Rows from block 2 of a small autoregressive pixel model, named by matrix and row number. Rows with one number belong to one neuron. Each number is 128 + 24 x the weight over its row's rms, rounded and kept within 0 to 255. All counts start at 0. After the name is the row's rms in percent of the matrix's.
After each neuron's rows are labels from the 100 images, of 14976, where the neuron reaches its highest value: "responds to" is what is common among them. Only what is clearly more common there than usual is listed. The data: simulated grey scan slices of phantoms with and without marks.
# fc1: MLP up (model.blocks.2.mlp.fc1.weight, 1024x256), inputs 0-85
# fc2: MLP down (model.blocks.2.mlp.fc2.weight, 256x1024, transposed), outputs 0-85

fc1.365 104 [165 161 121 102 132 144 192 122 139 124 132  97 116 148 137 136 132 114 110 186 116 120 129 165 124 127 149 114 147 111 127 160 138 169 138 176 152 138 159 158 106 145 117 124  92 128 116 124 129 123  98  75 128 156 139 124 102  81 114 135 118 108  74 164 144 124 128 131 123 175  94 113 118 121 102 149 118 113 165 117 146 117 138 129 120 128]
fc2.365 104 [140 123 140 132  93 121 158 112 117 163  91 161 140 130 114 120 112  76 133 100 108  78 160  93 100 106 154 139 102 133  99 142 165 141 133 131 145 130 138 128 138 121  92 139 134  89 136 110 119 123 121 149 181 120 133 110 129 169 133 154 131  98 103 105 148 133 130 126  80 101 136 120 154 162 153 120  93 129 119 183 107 148 118 146 127 198]
responds to: belly

fc1.653 098 [144 117 129  85 106 162 143 143 106 130 167 132 158 129 140 149  86 155 131 132 104 137  91 125 133 142 114 135  91  93 149 126 132 135 110 138 168 149 133 165 111 131 141 181 150 149 118 154 105 112 144 139 140 137 133 125 130  95 111 129 142 136 115 122 111 154 151 146 116 127 116 137 130  98 107 153 144 163 113 146 121 160 127 124  80 160]
fc2.653 109 [ 90 185 140 112 123 136 149 154 177  98 155 137 128 138 119 138 128 197 155 179 110 115 136 153 165 141 154 143 152 151 141 148 129 114 113 140 126 158 131 118 132 122 119 139 150 120 110  99 136 125 149 113  70 114 158  97 125 106 110  83 143 101 139 114  98 104 144  85  92 126 136  94 141 137 162 122  87 134 128 128 144 130 127 141 129  89]
responds to: belly; low contrast

fc1.546 097 [142 119 112 159 146 111 142 123 132 158 159 121 140 137 133 144 137 123 108 108 145 152 124 121 136 148 134 133  99 136 113 104 148 158  93 131  89 103 115 121 142 119 112 115 168 119 135 147 126 111 134 126 110 140 132  80 165  64 121  97 137 129  90 104 124 151 155 159 186 133 150  98 181 138 143 142 112 190 173 135 110 134  76 159 123 157]
fc2.546 102 [114 129 117 128 123 175 106 154  93 148 120 125 133 107 113 105  66  91 164 122 147 183 158 133 142 115 130 158 134 128 137 137 132 124 150 114  76 132 150 153 134 135 103  83 125  77 149 110  75 116 158 129 123 100 125 114  85 132 151 140 133 142 168 108 148 143 176 111  91  67 162 114 170 114 142 151 173  96 145 137 127 123 130  89 168 103]
responds to: chest

fc1.711 106 [130 101 196 102 121 115 126 180 149 131 118  81  82 137 139  93 126 137 169 113 144 164 114  84 149 123 122 126 110 112 103 109 181 153 129 122 133 175 141 121 124 128 126 133  97 120 131 129 143 118 168 126 131 165 146 123 103 207 133 120 109 112 148 126 150 153 129 149 125 136 128 162 158 146  84  77 112 165 146 176 130 124 126 136 121 181]
fc2.711 120 [114 114 114 154  79 169 145 117 105 152 113 112 100 119 162 101 141 151 119 144 166 133 145 101 117 157 127 140 100 119 114 101 143 123  94 100 144  95  99  98 131 171 106 107 129 112 136 109 136 134 153 133 142 125  85  93 121 130 169 139  95 120 146 108  53 119 137 134 155 109 146 151 115 150 141 103 102 156 118 140 131 117 124 155 128 152]
responds to: belly

fc1.670 110 [127 183 166 125 110  97 129 136 110  83 101 114 160 132 170  84 143 113  97 138 174 111 112 141 124 101 123 148 120 152 113 111 130  96 133 117 129 123 133 164 129  99 162 154 132 142  87 131 147 167 121 172 144 177 138 151 104 161 145  90 138 179 122 154 186 103 124 129 133 148 157 126  99 122 129 166 177 127  95 154  97 135 114 155 149  99]
fc2.670 106 [142 106 155 133 119  77 107 148 158 108 122 149 137 134 128 152 140 160 144 202 142 135 155 110 180 163 138 136 111 149 128  99 135 147  93 132 131 136 132  98 127  90 146 128 166 111 118 138 150 102  93 115 126 140 162 100 114 136 116 129 137 135 137  89 130 120 128 132 110 138 136  66 121 125 110 123 161 145 117 121 112 109 112 165 117 154]
responds to: low contrast; head

fc1.33 105 [107  81 112 176 126  95 139 149 140 116 103 134 174 130 158 101 140 115 138 142 142 118 114 129 115 121  87 130 140 150 135 136 113 145 153  93 140 142 117 167  90 149 135 102 118 113  90 175 119 130 115 115 135 124 117 129 106 142 171  90 179 142 132 114 126 155 146 151 124  91 169 146 116 167 121 138 146 117 168  94 121 170 110 152 139 142]
fc2.33 111 [128  85 121 154 124  77 117 143 156 142 142 145 111 119 139 139 131 151 125 144 128 115 111 112 171 150  73 122 145 124 156 130 112 123 106 119 104 112  65 135 101 166 118 155 128 106 113 143 155 105  94 139 150 133 113  87 174 164 135 113 174 146 169 151  86 106 108 138 132 104 115 108 134  79  97 101 103 131 112 112 110 100 151 139 124 123]
responds to: chest

fc1.429 099 [139 120 113 101 105 157 150  64 103  87 108  96 141 162 116 114  96 129 176 152 133 125 152 103 135 156  95 174 159 111 148 141 134 133 179 139 147 112 135 142 136  90  99 139 154 135 112 140 113 115 149 150 121 111 153 153 135 124 162 127 155 177 145  92 114 133 157 168 165 147 169 168 112 149 107 153 120 104 130 150 123  98 156 113 121 131]
fc2.429 108 [102 115 146 108 110 185 125 127 203 114 141 110  90 125 130 154 124 157 141 173 130 123 136 123 114 157 153 101 122  99 171 120 135 104 144 134 143 146 155  87  68 138 161 102 133 100 139  85 149  99 149 134 135 131 144 124 159 106 154 108 186 133 104 178  88 113 109 107 105 120 123 105  91  87  90 109 120 117 134 118 172 137 113 118 128 139]
responds to: belly

fc1.472 100 [105 119 156 143 145 144 151 125 122  57 112 113 197 185 115 149 159 127 139 182 113 125 113 158 125 134 127 132 118 139 144 108  72 123 106 102 104 118 167 146 126 121 153 114 160 125 121  95 114 137 121 178 139 146 151 109  90 156 160 148 142  81  99 121 123 115  80 146 122  94 122 162 138 163 116 109 171 124 117 185 122 126 110 113 129 152]
fc2.472 125 [130 146 136 158 125 160 136 111 139 153 137 100 127 156 110 111 107  67 113  97 110 127 122 105 130  90 109 121 126 125 124 152 156 143 181 149 127 133 105 106 151 136 117 141 127  93 130 142 143 126 111 151  98 114 153 162  94 137 107  94 170 128  97 126 139 120 188 112 136 134 138 108 164 140 111 142 157  97 160 125 115 160 133 127 169  62]
responds to: chest

fc1.176 116 [120 121 141  93 151 125 131  91 103 158 123 132 161 112 153 132 145 102 131 113 173 114 112 122 120  80 142 168  96  92  93 104  91 175 146 130 130 145 130 103 115 107 131 133 137 102  82 155 117  88 126 115 159 169  96 112 132 132 149 162 159  69 111 106 171 147 105 142 124 139 143 127 118 105 134 139 137 117 128 132 135 135 140  82 109 157]
fc2.176 120 [151 118 171 115 138  89 102 130 130 207 174  91 111 141 144 158 110 147 144 119 122  92 103 163 138 105 118 100 107 166 144  82 112 120 163 147  84 119 116 108 123 122 117 122 133 125 126 120 119  87 114 129 136 144 155 128 144 103 141 149  88 161  96 116 159  93 115 173  83 151 126 168 143 108 152 154 150 117 145 139  79 113 144 143 103 118]
responds to: chest

fc1.550 105 [ 62 128  76 114 108 128 120  95 172 145 139 108 133 129 112 105 168 148 134 117 107 165 117  99  99 110 119 108 120 142 114 160 104 121 159 144 167 125 106 119 138 141 120 126 111 123 135 171 125 139 142 110 112 110 113 105 145 149 164 112 145  96 126  96  85  85 104 126 126 151 140  88 162 116 109 134 179 143 151 119  95 143 147 130 128 134]
fc2.550 101 [141 145 132 110 101  99 109 142 132 106 128 207 141 155 135 133 145 106 168 152 168 167 142 111 121 141 115 163  84 124 122 113 139 126 136 172 139 157 162 128 175 137 169 117 121 109 113 155  87 107 154 129 129 121  92 140 103 123 174 101 156 119 160 110 164 163 125 124 124 124 144 138 113 100 122 129 158 115  83 143 123 133 139 122 121 132]
responds to: limb

fc1.288 105 [161 122 150 140 121 146 128 139 131  94 121 137 140  92 117  94 116 114 172 151 139  89 115 160 120 102 149 125 123 147 159 137 125 161 157  81 156 107 138 157 111 138 154  76 113 125 172 107 139  90 146 154 122 104 122 143 160 114  86 156 131 134 129 129 137 156 119 150 118 151 138 142 120 121 148 166 123 203 142 140 107 116 126 169 127 150]
fc2.288 101 [116 132 144 122  74 136 165 114  87 152 143 122 108 180 145 125 125 140 135 121 139 152 131  83 134 149 106 112 166 107 131 139 181  97 106 135 135 142 169 114  96 126 132 120 106 150 109 128 156 127 181 124  98 156 140 119 101 111 126 113 156  98 129 135 154 128 128  87 137 124 164 111  62 122 109 140 150 146  92 113 148 110 107 122 125 108]
responds to: head

fc1.738 103 [125 110 157 135  72  97 111 142 121 165  76 115 121 139 137  93 109 127 126 169 181 155 134  99 110 112 105  90  96  98 108 121 123 163 117 115 141 109 141 123 115 147 129 125 107 159  90 129 100 132 106 184 152 105 171 142 145 154 139  82 121 163 149 116 106 159 163 108  97  34  91 148 112 143 127 152 163 118 127 133 113 167 129 105 116 125]
fc2.738 097 [149  57 111 125 139 142 110 149 134 161 119 153 129 126 111 133  77  84 118 100  97  88 132 137 111 108 116  94 157 130 156 142 143  93 124 153 165  93 136 128 130 131 105 144 122  90 101 135  94 126 110 117 138 130 113 125 119 130 149 124 116  90 133 124 131 138  86  98 125 138 162 111 160 124  95 151 130 127 130 106 126 159 133 118 200 118]
responds to: chest

fc1.38 101 [125 169 129 121  95 139 130 124 150 116  96 115 147 108 124 115 161 167 132 148  82 108  90 102 128 131  99 143 136 126 142 130 125 119 100 105 105 121 112 119 130 141 110 165 122 136 169  75  94 150  97 134 115 127 145 114 167 131 146 137 138 180 129  64 119 125 179 136 165 167 109 112 106 114 136 119 108 114  92 138 149 127 162 123 147 105]
fc2.38 087 [114 127  93 179 132 101  97 134  68 100 148 134  91 162  85 129  98 137 125 127 136 138 142 154 111 144 129 114 132 160 132 113 137 120 171 130 158 156 128 122 105 102 125 148 106 135 150 180  78 124 137 141  85 125 135  98 105 117 138 142 133 117 199 135 147 122 133 109  91  98 155 129 120 140 124 124 121 125 127 140 137 119 131 129 115 164]
responds to: head

fc1.490 100 [152 153 157 129  76 154 141 130 127 147 109 151 121  97 111 101 146 128 141  97 126 134 118 129 110  99 151 166 160 149 123  96 138  83 116 128 144 151 130 128 142 147 173 109 134 157 148 148 137 136 133 117  77 148 123 129 109 148 105 144 140 165 165 135 183 164 124 185 117 141 130 120 149 112 164 114 118 125 116 163 146 134  91 130 114 136]
fc2.490 101 [ 84  98 118 146 100 122 176 148 140 135 123 118 147  93 118 151 100 120 139 142 129 149 139 119 122  96 170 111 165 126 150 111 126 120 148 159 171 102 169 128 132 137 125 192  71  99 118 165 128 130 168 101 143 188 149 115 130 151 107 153 117 139 136 136 128 112 120 105 135  92 149 106 161 150 162 145 119 103 150 108 131 128 119  92  83 129]
responds to: belly

fc1.640 102 [153 168 118 124 137  98 108 106 171 139 113 110 170 119 113 130  84 102  98 141 152 161  82 116 141 139  98 125 155 106 103 129 175 139  97 133 170 131 143 133  95 110 153 134 132  94  98 108 142 157 150 151 168 155 127 133 114 148 157  93 143 124 139 116 148  99 113 153 169 121 105 151 157 104 148 145 106 114 149 122 124 159 152 113 132 147]
fc2.640 095 [170 131 117 144 111  77 102 115 121 145 174  95  95 165 155 119 160 126 137 131 111 114 115 142  90 164 123 115 111 166 127 186 112 122 145 153 140 110 121 119 121 120 144 129 138  96  84 150 125 162 106 175 149 125 132  77 109 168 101 148 119 135  92  88 109 157 171 130 141  75 116 146 147 107 125 135 106 156 180  84 124  88 149 130 145  89]
responds to: head

fc1.568 103 [121 112 139 138 128 128 186 113 111 162 163 159 122  87 119 133 141 143 136 118  96 126  99 148 106 141 125 116 107 121 141  81 146 117 153 114 126  73 112 155 181 101 116  83 146  86 118 163  99 169 147 148 102 166 142 146 126 167 106 133 139 142 116 147 119 110  97 151 136 142 134 176 187 141 123 107 154 152 107 147 151 138 131 140 133 141]
fc2.568 101 [142 130 111 130 131 167  88 152 133 132 169  93 128 119  99 104 173 115 143 101  85 113 185 140  92  95 145 161  67 136  68 113 118  97 162 122 106 164 114 130 137 144 157 140 128 133 158 117 137  94 171 134 111 122 113 125 117 117 136 120 161 129 138 109 158 117 104  87  98 116  90 103 100 111  73 132 109 133 108 110 128 141 163 128 186  97]
responds to: low contrast; head; streaks

fc1.373 112 [142 142 102 155  99 149 179 115 175 127 113 137 114 142 154 147 109 135 152  91 116  94 156 144 168  88 141 158 119 136 135  88 133 125 125 143 123  81 137 186  87 141 106 116 165 137  60  79 142  98 109 150 124 128  85 125 100 125 152 137 125 127 115 146 118 155  78  97 165 146 152 109 139  82 100  97 150 123 143 161 141 134 133 137 104 110]
fc2.373 110 [152 113 169 101  84 174 155 112 108  84 145 136 119  86 116 129 129 153 151 123 145 129 160 164 136 137 110  97 130 170 151 106 118 146 136 127 144 118 119 180 110 135 126 177 131 117 138 101 116 153 148  93 101  93 137 133 140 123 162 138 108 112 148 112  98 125 111 115 137 133 108 117 124 136 110 110 137 149 122 120 152 106 133 107 152 141]
responds to: chest

fc1.286 107 [139 112  93 108 127 127 109 128 137 130 107 104 156 151 108 157  83 157 121 153 150 137 135 141 108 112 152 154 121 148 130 100 123 103 144 118 101  73 122  93 119 134 126 146  97 153  67  78 112 106 114 114 143 133 120 132 142 121 116 113 119 107 154  80 152 147 144 109 140 150 142 109 170 141 113 121 125 135 118 102 188 107 174 105 149 171]
fc2.286 100 [128 128 109 103 159 154 126 132  87 125 130  84 127  68 130 145 128 135 128 131 135 118 113 157 126 128 133 170 143 113  99 131 140 125 116 115  90 111 134 105 139 142 157 137  91 179 132 129 141 151 116 121 144 126 172 112 136 167 147 112 126 132 146 115 132 130  88 146 165 133 113 131 150 119 127 108  70 146 109 133 117 121 106 112 141 185]
responds to: streaks; low contrast

fc1.758 117 [104 138 117 158 171 164 148 137 148 101 158 120 133 101 161 123 140 136 103  82 137 130 148 110  95  67 104 131 124 150 164 124 177 125 124 147  77  92 138 118 146 136 123 151 156 131 108 138  99 109 112 159  97 119 161 157 159  90 118 119 143 115  91 151 136 101 156 114 122 122 104 160 151 145 109 124 113 173 114 125 110 107 143 156 173 139]
fc2.758 123 [129 148 121  93 152 104 117 123 113 158 111 130 129  78 156 150 104 172 122 122 102 159 148 137 116  93 121  82 124 107 104 100 109 129  89 138 103 118 112  95  96 132 121 143 118 132 153 135 158 112 124 134 158 125 172 128 102 147 161  78 181 126 131 144 121  71 141 147 162 147 166 136 125 123 138 130 141 162 106 173 123 110 155  99 132 147]
responds to: limb

fc1.508 096 [193  82 132  86  81 103 135 150  82 180 138 112 133 125 130 105 143 150 158 171 146 136  90 126 110  49 116 176 133  77 165 151 118 149 132 120 129 107 127 144 114 136 107 143 130 107 136 122  95 146 130 124 150 128 113 124 145 120  97 111 150 145 141 133 173 141 139 143 145 111 198 147 125 134 133 133 117 120 128 171 140 166 152 113 141 139]
fc2.508 107 [ 85 104 128 133 108 155 138 144 149  89 118 119 125 143 111  99 105 150 136 148 138 112 178 135  62 127 127 113 104 155 157 143 148 143 166 147 115 127 117 143  88 141  74 130 149  81  88 141 120 135 128 135  96 116 114 130 119 110 141 126 138 127  71 159 102 107  79 110 156 101 120  89 138 118 112 144 124 138 111  76 127 128 154 149 113  76]
responds to: head

fc1.633 114 [ 98  84 113 120 116 136 139 185 157 116 149 103 118 137 143 159 140  86 132  93  88 105  91 144 109 113 143 105 135 138 112  81 108 134 116  63 112  84 139 151 127 119 157  92 130 115 144 137 133 101 125 100 116 136  75 119  92 123 131 125 132 132  94 138 112 114 127 103 102 130 109 143 125 128 118 142  62 122 118 110 119 152 131 157  89 108]
fc2.633 120 [132 101 126 125 126 148 152 139  77 173 117 125 111 107 142 130 131 126 142  62 147 141 145 114 139 124 104 117 138 115 109 129 103 157 130  99 133 141 111 105 176 118 119 137 156 165 124 151 152 132  89 114 160 130  69 132 158 165 155 150  88 156 150 114 161 126 177 110  95 129 141 177 150 152 132 129 134 122  97 168 118 151 130 135 136 165]
responds to: streaks; head

fc1.355 100 [189 146 180  86  97 108 135 128 118  84 102 101 129 120 103  79 108  91 129 127 134 131  98 119 154 121 134  98  76 120  98 119 118 118 127 132 113 111 136 129 126 128 114  80  88 167 104 134  91 108 132 127 163 151 133 128 137 127 100 107 126 126 153 106 173  96 131  76 159 141 156 152 150 125 107 161 143 126 128 147 127 142 125 134 106 124]
fc2.355 111 [120 142 152 148 121 161 120 138 135 128 140 135  86 137 128 118 152 147 168 144 122 102 116 147 140 145 109 117 107 119 136 101 156 122 107  89 161 133 153 131  98 111 129 182 146 141 110 140 127 118 102 125 158 198 104 114 123 108 168 123 150  89 149 153 109 106 151 161 153 113 147 126 183 122  93 133 149 147 180 115 118 133 105 128 120 134]
responds to: head

fc1.163 132 [111 129 126 142 160 125 112 154 134 102 164 104 127 192  92 120  86 156 111 133 131  86 111 171 147 102 106  87 146 105 145 154 140 136 163 133 157 132  94 122 144 176 187 174  94 179 126 125 152 145 114 157  89 152 118 116 114 163 104 125 124 132 144 132 109 124 135 102 146 123 112 130 114 112 198 135 124 115 131 145 140 125 112 138 145 105]
fc2.163 134 [108 172 122 118 168 104 128 126 128  70 132 156 116 118 133 188 149 117 133 145 125 121 114 124 134 136 108 150 112 120 108 140 128 138 152 112 123 108 134 143  96  94 137 147 105 149  85 109 113 135 136 102 128 100 177  90 160 126 105 141 171 172 103 138 129 114 159 143 111 144 110 122 141 103 161 109 146 168 110 133 118 129 116 114 166  91]
responds to: belly

fc1.677 122 [115 162 131 128 121 143 104  76 131 127 157 163 137 146 139 124 130  96 153 141 113 132 105 104 139 140 108 120  97 136 138 115 151 170  91 169  87 144 120 113 142 127 118 115 135 119 139 151 158 131 148 132 159 103 154 151 131 163 158 129 108 130 136 154 151 112  82 130 107 136 131 112  91 136 138 143 106 121 101 125 170 181 148 123 163 186]
fc2.677 133 [106 149 133 183 127 176 110  98 161 147 168 129  92 100 111 131 139 117 101 145 141 137 132 132 119 180 170 148 126 135 133 134 149 139 123 157 105 110 141 103 116 125 133 149 107 104 137 153 115 130 149 143 166 150 127 120 113 114 142 136  94 141 116  93 137 129 103 133  88 163 104 100  92 147 113 155 100 104 143 103 154 140 184 131 140 133]
responds to: belly

fc1.27 105 [ 68 118 122 116 139 115 161 159 138 103  81  77 178 109 140  82 188 137 125 119 141 108 124  89 101 131 122 145 143 134 132  95 159 124 112 113  77 146 161 134 107 124 129 106 145 167 169 134 152 164 116 171 112  95 165 118 129 114 170 151 154 138 138 134 127 153 108 135 135 156 121 140 127 150 196  60 103 163 153 116 134 145  88 111 120 104]
fc2.27 093 [113 138 134 150 120 108 108 129 144 104 109 161 123  92  76  95  76 137 122 150 106 140 123 100 117 135  68 151 128 102 113  90 156 100 125 138 143 147 171 144 131 133 112 135  84 156 110 109 154 107 149 134 102  90 130 130 131  96 115 130 173 134 132 121 107 138 101 124 160 111 125  83 121 154 136  95 129 162 121  97 113 116 107 172 142 110]
responds to: streaks; noisy; belly

fc1.403 088 [100 149 112 159 167 156  98 112  85 151 103 148 111 126 143 150 146 141 129 124 106 189 104  88 110 123 108 124 127 151 120 106 117 123 138 154 104 127 138 106 116 143 106 142 144 149 101 110 119 156 109  81 122 114 134 128 125 189 161 139 137 113 135 115 150 104  81  88 111 112 171 102  73 132  99 134 130 101 102 134 119 106 121 138 128 123]
fc2.403 043 [139 147 138 128 111 107 118 121 141 117 104 135 167 103 133 107 134 140 114 175 104  93 153 135 155 130 101 116 114  76  76 110 170 128  78 116 132 103 129 167 165 100 132 146  98  90 110 122 136 139 136 137 126 132 132 146 121  82 130 133 142 176 130 170 136 125 159  76 125 166 156 107 169 141  85 151 118 129 117  89 165 114 158 152 154 133]
responds to: streaks; noisy

fc1.256 081 [123  83 179  89 129 218 164 106 104  99 142  99 136 122 108 119  87  97  99 102 148  95 132 130 113 126 129 166 143 155 154 127  95 150 116 168 133 120 148 135  82 106 125 117 144 142 111 148  97 127 147 106 100 101 170 138  99 154 118 120 127 138 159 127 108 140  95 123 144 162 135 104 106 103  89 127 194  97 118 126  96  96 137 118 141 117]
fc2.256 085 [120  86 109 107 129 170 127 152 179 168 148 132 117 156 121 150 174 127 137 147 138 164 139 123 117 151 127 116 146  76 138 172 109 100  89 152 117 130 144 126 138 164 137 153 115 122 164  91  95 124  65 136 110 130 140  90 165 145 144 123 150 109 151 154 113 106 168 144 119 120 128 120  95 111 125 103 117 130 158 125 130  75 119 127 135 121]
responds to: head; low contrast

fc1.710 096 [130 125 167 154 134 131 122  76 139  92 120 182 131 119 123 109 144 156 115 123 135 118 119 145 151 124 151 129 107 125 131 130 107 118 134 144 173 125 126 109 119 155 138 130 145  95 150 111 122  96 118 150 142 130 142 125 124 128 114 152 125 124 148 143 121 111 137 150 123 180 112 125 163 123 115 147  92 132 147 160 139 157  99 131  94 131]
fc2.710 111 [148 175 118 136 107 123 106 119 156 106 155 132 104 102 129 141 112 131 137  92 121 147 133 104 126 103 135  93 133 107 182  90 129 122 138 123 119 136 144  95 137 170 124 106 123 155 134 115 192 136 132 158 113 117 129 132  88 164 124 119 114 172 101 147 118 124 109 141 165 149  97 120 100 116 113 134  75 189 103  97 103 180 119 125 172 122]
responds to: head

fc1.630 104 [126 125 177 145  94 145 158 158  89 119 119 117 174 153 114 124 164 129 138 129 109 136 161 143 119 132  87 140 139  94 161 152 130  87 149 137 112 136 129  96 125 111 146 136 132 124 102 137 116 114 117 122 109 140 139 128 116 126 114 132 144 131 137 140 128  58 172 143 137 127 151 108 108 150 121 155  94 135 142 108 117 170 124 162 166 128]
fc2.630 083 [164 146 103 120 169 109 108 103 152 112 168  97 160  97 146 184 174  56  94 113 149 137 121  96 107 148 152 136 122 137 108 110 169 112 146 144 126  89 123 125 138 165 153 132 135 106 128 141 128 144 149 106 103 100 137 143 111 133  76 172 144 130 108 111 146  91 150  91 144 113 130 113 127 126 140 169 147 123  86 109 129 152 169 124 102 136]
responds to: belly

fc1.628 098 [149 124 113 134 116 132 115 140 146 123 127 131 140 121 111  97 121 103 134 146 121  92 112 143 130 150 116 100 100 121 109 125 161 157 116 122  88 119 161 108 116  96 120 137 137 119 174 143 133 172 150 146 127  88 145 145 107 159 101 162 116 156 129 126 178 127 140 127  75 116 170 111 120 110 120 131 116 143 132 139 115 137 137 124  80 103]
fc2.628 081 [155  93 152 104 115 114 121 133 138 136 160 141  97 105 138 109 152 111 131 179 148 160 141 114  71 125 133 148 117 106 154 104 103 152 134 132  77  87 113 142 120  94 121 120 126 126 150 122 129 141 132 128 102 151 101 128 132 182 146 105 101 147 110 156 137 114  84 106 125 181 111 145 183  98 127 153 124 155 131 107 166 150 111 135 128 118]
responds to: low contrast

fc1.391 062 [129 124 144  79 160 108 124 116 165 103 131 101 145 144 124 113 122 135 164 122 135 157  97  87  99 164 147 138 112 116 135  84 111 120 120 127  87 143 159 121  92 121  63 121 120 193 146 158 119 120 137 156  99 171 126 143 154 150 134 126 149 137 166 115 120 138 122 137 111 139 116 107 120 128 119 121 116 105 108 172 150 134 122 160 175 132]
fc2.391 010 [102 137  94 124 111 155 113 106  90 101 113 175 119 121 132  87  90 122 138 103 144 131 136 125 120 122 108 132 168 118 123 147  77 143 159 141 139 111 100 150 156 130 150 125 125  98  80 160 130 132 130 119  85 149 107 119 157 124 130 156 125 125 166 102 124 126 148 106 108 116 117 115 132 115 128 153 131 119 162 161 169 147 185 118 108 146]
responds to: low contrast; streaks

fc1.743 105 [108 118  61 116  99 116 141 108 132  92 127 127 105 142 147  94 151  87 155 104  94 163  68 114 126  92 108 111 115 119 122  68 142 104 125  89 132 139 100 103 139  92 107 115 108 134 139 125  93 114 111 169  77 114 135 117 125 101 115 106 111 125  99  91 124  99 130  95 110 115 137  97 141  87 112 123 141 121 111 122 134 170 144 117 128 141]
fc2.743 126 [135 188 109 138 126 181 182 136 168 133 155 138 146 141 140  76 131 122 119  91  80 122  87 104 138 144 133 132 130  65 127 161  96 142 122 130 137 142 135 117  91 113 158 115 103  92 165 115 163 125  98 127 123  96 130 107 101 136 126  74 143 133 129 146 125 141 142 129 140 117 121 130 123 126 131 122 107  85 172 156  66 170 125 134 129 112]
responds to: chest

fc1.425 104 [ 88 117 147 115 142 133 115 152 177 120  83 145 150  76 133 138 127  98 151 158 129  93  90 139 140  75 169 165 122 115 121 125 129 161  94 134  86 133 147 113 135 160 190 154 104 117 127 112 113 130 114  65 145 132 116 142 158 189 148 132 160 162 166 181 154 128 153 166 130 114  95 106 122 104 110 179 169 114 123  97 142 149 131  69 156 104]
fc2.425 101 [111 136 144 119 171 120 129 164 103 127 151 102 113 126 163 129 154 142 123 109 140 111 127 107 147 114 161 132 104 147  78 154 100 134 136 116 160 122 146  90 122 113 128 136  75 101 133 145 165 119 114 146 170 136 106 108 108 135 134  78 148  93  92 120 122 178 117 148 103  81 147 113 149 146 147 142 110 130 134 156  82 112 174 158 163 113]
responds to: head

fc1.659 105 [145 150 103  69 134 128  94 101 132 109 101 125 167 108 110 124 110 144 112 126 111 158 103 127 121 101 136  86 109  71 137 148  96 104  96 131 124  98 143 171 145  86 128 160 143 157 152 136 143 112 131 129 128 102 129 134 107 118 114 103  71 117 147 120 151 132 124  76 108 118 112  89 174 129 155 112 115 138 152 131 102 109 117 139  99 105]
fc2.659 066 [ 96 147 127 118 128 145 135 135 133 112 125 143 150 130 117 198 144 157 111 110 128 125 140 154 124 156  94 131  96 100  68 129 134 139 176 148  56 156 148 127 161 127 121  89  89 133 163  94  95 141 130 112 125 110 115 149  83 123  92 127 134 153 121 105 145  77 100 133 137 124 111 152 156 140 125 131 132 117 104 138 125 102 119 146 107  99]
responds to: belly

fc1.435 112 [136 149 172 134 122 131 108 105 122 215 158 132 144  88 141 163 134 162  79 102 124 156 142 136 101 158 138 148 127 148 126 148 110 126 136 195 137 177 119 163 102 154 170 136 109 140 144 114 134 132 129 117 109 125 177 116 142 118 163 150 126 119 136 104 157 134 115 120 144 167 120 151 135 140 115 114 142 127 130 117 142 123 145 134 141 102]
fc2.435 108 [ 90 135  77  99 135 154 160 146 106 148 134 163 113 163  98 128  96 131 145 155  93 107 123 169 104 178 132 159  92 119 185 143 106 103 111 109 143 156  89 122 120  83 125 117 144 141 105 157 124 125 131 128 105 102 141  92 127  91 157 121  86 110 106 127 160 128 136 122 132 126 135 111 163 120 169 130 108 108 161 109 102 161  82 133 149  83]
responds to: belly

fc1.386 106 [ 78 114  96 113 118 152 125 126 146 144 113 150 134 106 111 135 150 142 110 131 143 126 163 152 130  95 135 176 121 127 135 164 123 150 142 120 148 124 144 141 145  77 114 126 127 119 105 152  53 120 133 122 154 138 166  77 123 179 189 154 139 112  94 161 137  84 110 106 103 132 123 103  95 135 136 149 102 118 145 171 114  94  86  91 130 132]
fc2.386 090 [167 128 100 107 144  87 105 152 117 152  96 143 131 111 113 138 118  84  89 148 103  90 102 141 107 118 147 148 142  87 141 113 160 133 169 110 124 173 105 152 137 168 124 166 167 167 143 149 155 141  90 110 134 109 139 112 155 107 151 136  60 163 181  96  71 140 109 145 126 104  82 172 133 127 157 123 120 116  97 151 131 149 150 123  96 164]
responds to: head